python train.py --image_size=32 --cond_dim=256 --num_classes=12 --activation="silu" --weight_standardization=true --widths=[48, 48, 96] --blocks_per_level=2 --upsampling="nearest_conv" --init="trunc_normal_002" --optimizer="muon" --muon_scale="original" --lr=0.011 --final_lr_fraction=0 --warmup_steps=180 --adamw_weight_decay_other_params=0.01
Rows from block 4 of a small class-conditioned image diffusion model, named by matrix and row number. Rows with one number belong to one channel. Each number is 500 + 25 x the weight over its row's rms, rounded and kept within 0 to 999. All counts start at 0. Numbers have three digits each.
After each channel's rows are labels from the 100 images, of 14848 (inputs lightly noised), where the channel reaches its highest value: "top examples" is what is common among them. Only what is clearly more common there than usual is listed. The data: renderings of 100 made-up gadgets, each built of a few solids, in any pose.
# convs0: first 3x3 conv (model.mid.0.convs.0.weight, 96x96x3x3, standardized in use, each kernel summed), inputs 0-95
# convs1: second 3x3 conv (model.mid.0.convs.1.weight, 96x96x3x3, standardized in use, transposed, each kernel summed), outputs 0-95

convs0.62:485490492500511495463485449480505469503551538475515452476476539507504501467532515484546498504523537484504515485515490526505499468488526494515451562485487491520490485466521500511480442474514503527476544514512484502538542458512485489499480543482529506478473501487485538529487519517515494455
convs1.62:497500516469526472498481525517537492460515505512497468517496516522500476500519533507542475524496534487472546527506513507472504477505508505497479548498476512556511527501471495505542496519514502489503538537502473502540553475459527471537496448479511473485509542470488441476498531498475455497
top examples: brown; red

convs0.18:506458506478437528521471512521492529501486495497515488454492510491484503478487514460550527509472472455497492475509484535468509476485456539521527515509497450486512517486470519499489518491469546478509489525482536522505515531541476454487525495555510481462490512518541493495510520511495519546
convs1.18:502514501536484479503480460514513471514502507534462494487446501509511533496510479500511461510476471550513494490516523528491508484491485540452535462498532490462515516486487510504477540522454500482516471514520461489493509505542488514506503485486511456502485545501528487587533508464532480518
top examples: yellow

convs0.13:514497475446510498505526511505506515510499516501524522481468481511527500505529475535509507493436471534450497497531505510514506509516473484508475511516529460482478523496481485499518497464520494501533500536450500520491503575512549498557510463512489485476479443444514504472501491485472505532
convs1.13:527482507513479454534505474530488466522507483496475508485487499457504506539480469472512528485489498548547479462536501514501523503529487549473537481526496486544501490486513509491487554498488495469521505480518489473497485558513450502473458518524474456485503502471497505473549493504519501550
top examples: brown

convs0.34:467497514521478528541491491527490516473483448525516503471516510501526552501516524505493547472497444475495489481489492507527505499479485553491552490487569493535516482456474509507480436507479486479501478495511446494508515501532497475488499508535528518518490549506458501499480524497491515486
convs1.34:490528518543500475495483503509478455507499497542485457486434503471476532473502525510473510506496460519562531516471482499478538494469488517488532516521467493482508502458501526495496483512489476446513479517493503500523485530510518487510483479506461568525507477489481496429490514477526510501
top examples: yellow

convs0.11:424561490514482498554521487506485497519540496496492508484557479483490486496519452463510499497532504467495515522505488512509499469514470507492492468511507491504523487482584496487462480520513476452504497510503523517494493508504519513516488497481499466486481522483485535525495506533426532515
convs1.11:515453497455510458470518523535501496531506533450493500502586493505506501522529487472548519494521506554512491504496525508518490477541515473491492504490547478504495490480458504515501458506524526491491532498508517496497497486512509498490495505525531500494514431456537509517495483528548535490
top examples: metallic

convs0.73:468543468572500529496537500510477482489476491473536513531501482503502494501475488531522506453485539534495513510478476513520526463510504498507538475472498453480487482515501525509491471476540524507494505521521463495515497498526486497481537492484506477494501538436519528546427490478479512490
convs1.73:504499472446486551504486501515538518505471514456486491548496515518504440506464478537507493487475493490462479521488481511492496496496511508521553464484538494486509510507528498494539506497460469474514413491479499501496513483518510507519506491497450507485472480470488489445478484489528548505
top examples: metallic; blue; black

convs0.86:481548473514523492518480486540508553498481496493481512510532439471508480472448476534495537486510535562524503522488561488493507471514493518506510488480488466503512481498545484516462503488469525495532469509519511483477504478511550490468458509488503508496510501476488539468506480522536526474
convs1.86:512499495487474537488494523465484508502490524523508499451514529547536478469458484515477514498511520500484540529503450473538502490487489489487496493482499512520490537478497458478524508519532450496542451512487490548504473483500501513480518508469426544469506468522482506507495483525477554506
top examples: white; orange; yellow

convs0.7:561449524494517532477482486477485482469439514530488501499517507497485483526498558565472509501469503517530526502493505478503480513496509508493516501498504539498513531507392501514522503480496505518507505497501472492480494499508487494485490534523498539534492478512495463479499495497543453485
convs1.7:465453482521521479493558520517490522476498491557492551510587478514504444530526512489484500507464511532491516509518528488469489517489478481542487537509502497535486483515479520503502483478501578496487485482494491498491506498499494512480502518499501496510493515481492538502457492491547543483
top examples: has a sphere; red

convs0.41:536508488496558510459492441531529467494485506548490476499525527537482481520512520521474523506521540520537509500523509443477465502457496522487517499458470528495458495531455506490505468519510499522501474516477514510471494473492530486515489526505502534497491523508487472499487521535484517436
convs1.41:477509517520497449506533477471491494487505479519528545519522531510540503498455518475474483502479480518502482521545544487479512485536492471490484563505548519549494497495530476516540518492529519488482531489512504521469490500512461498462499530485496440545480476538494522513474515478510471519
top examples: white

convs0.88:478510434532485516496498453475495542508509509506499470474561506505484480473490506519516465493490501528516495510490499553521492455498521519472494481502443512494493496498523499491492469523527500525503469510517521480526536440518553487522459509513498522465523504488502562488499476471554503489
convs1.88:503499490513521481463483522533482514523503483542495466448502498499574476468492509486485507502532511487502583519532484488508472494492509474492497539488465494526511511444517477506523507535551469550519496534504496519493482479461494493523561474514479504471530520522500503517522515498504498499
top examples: grey; white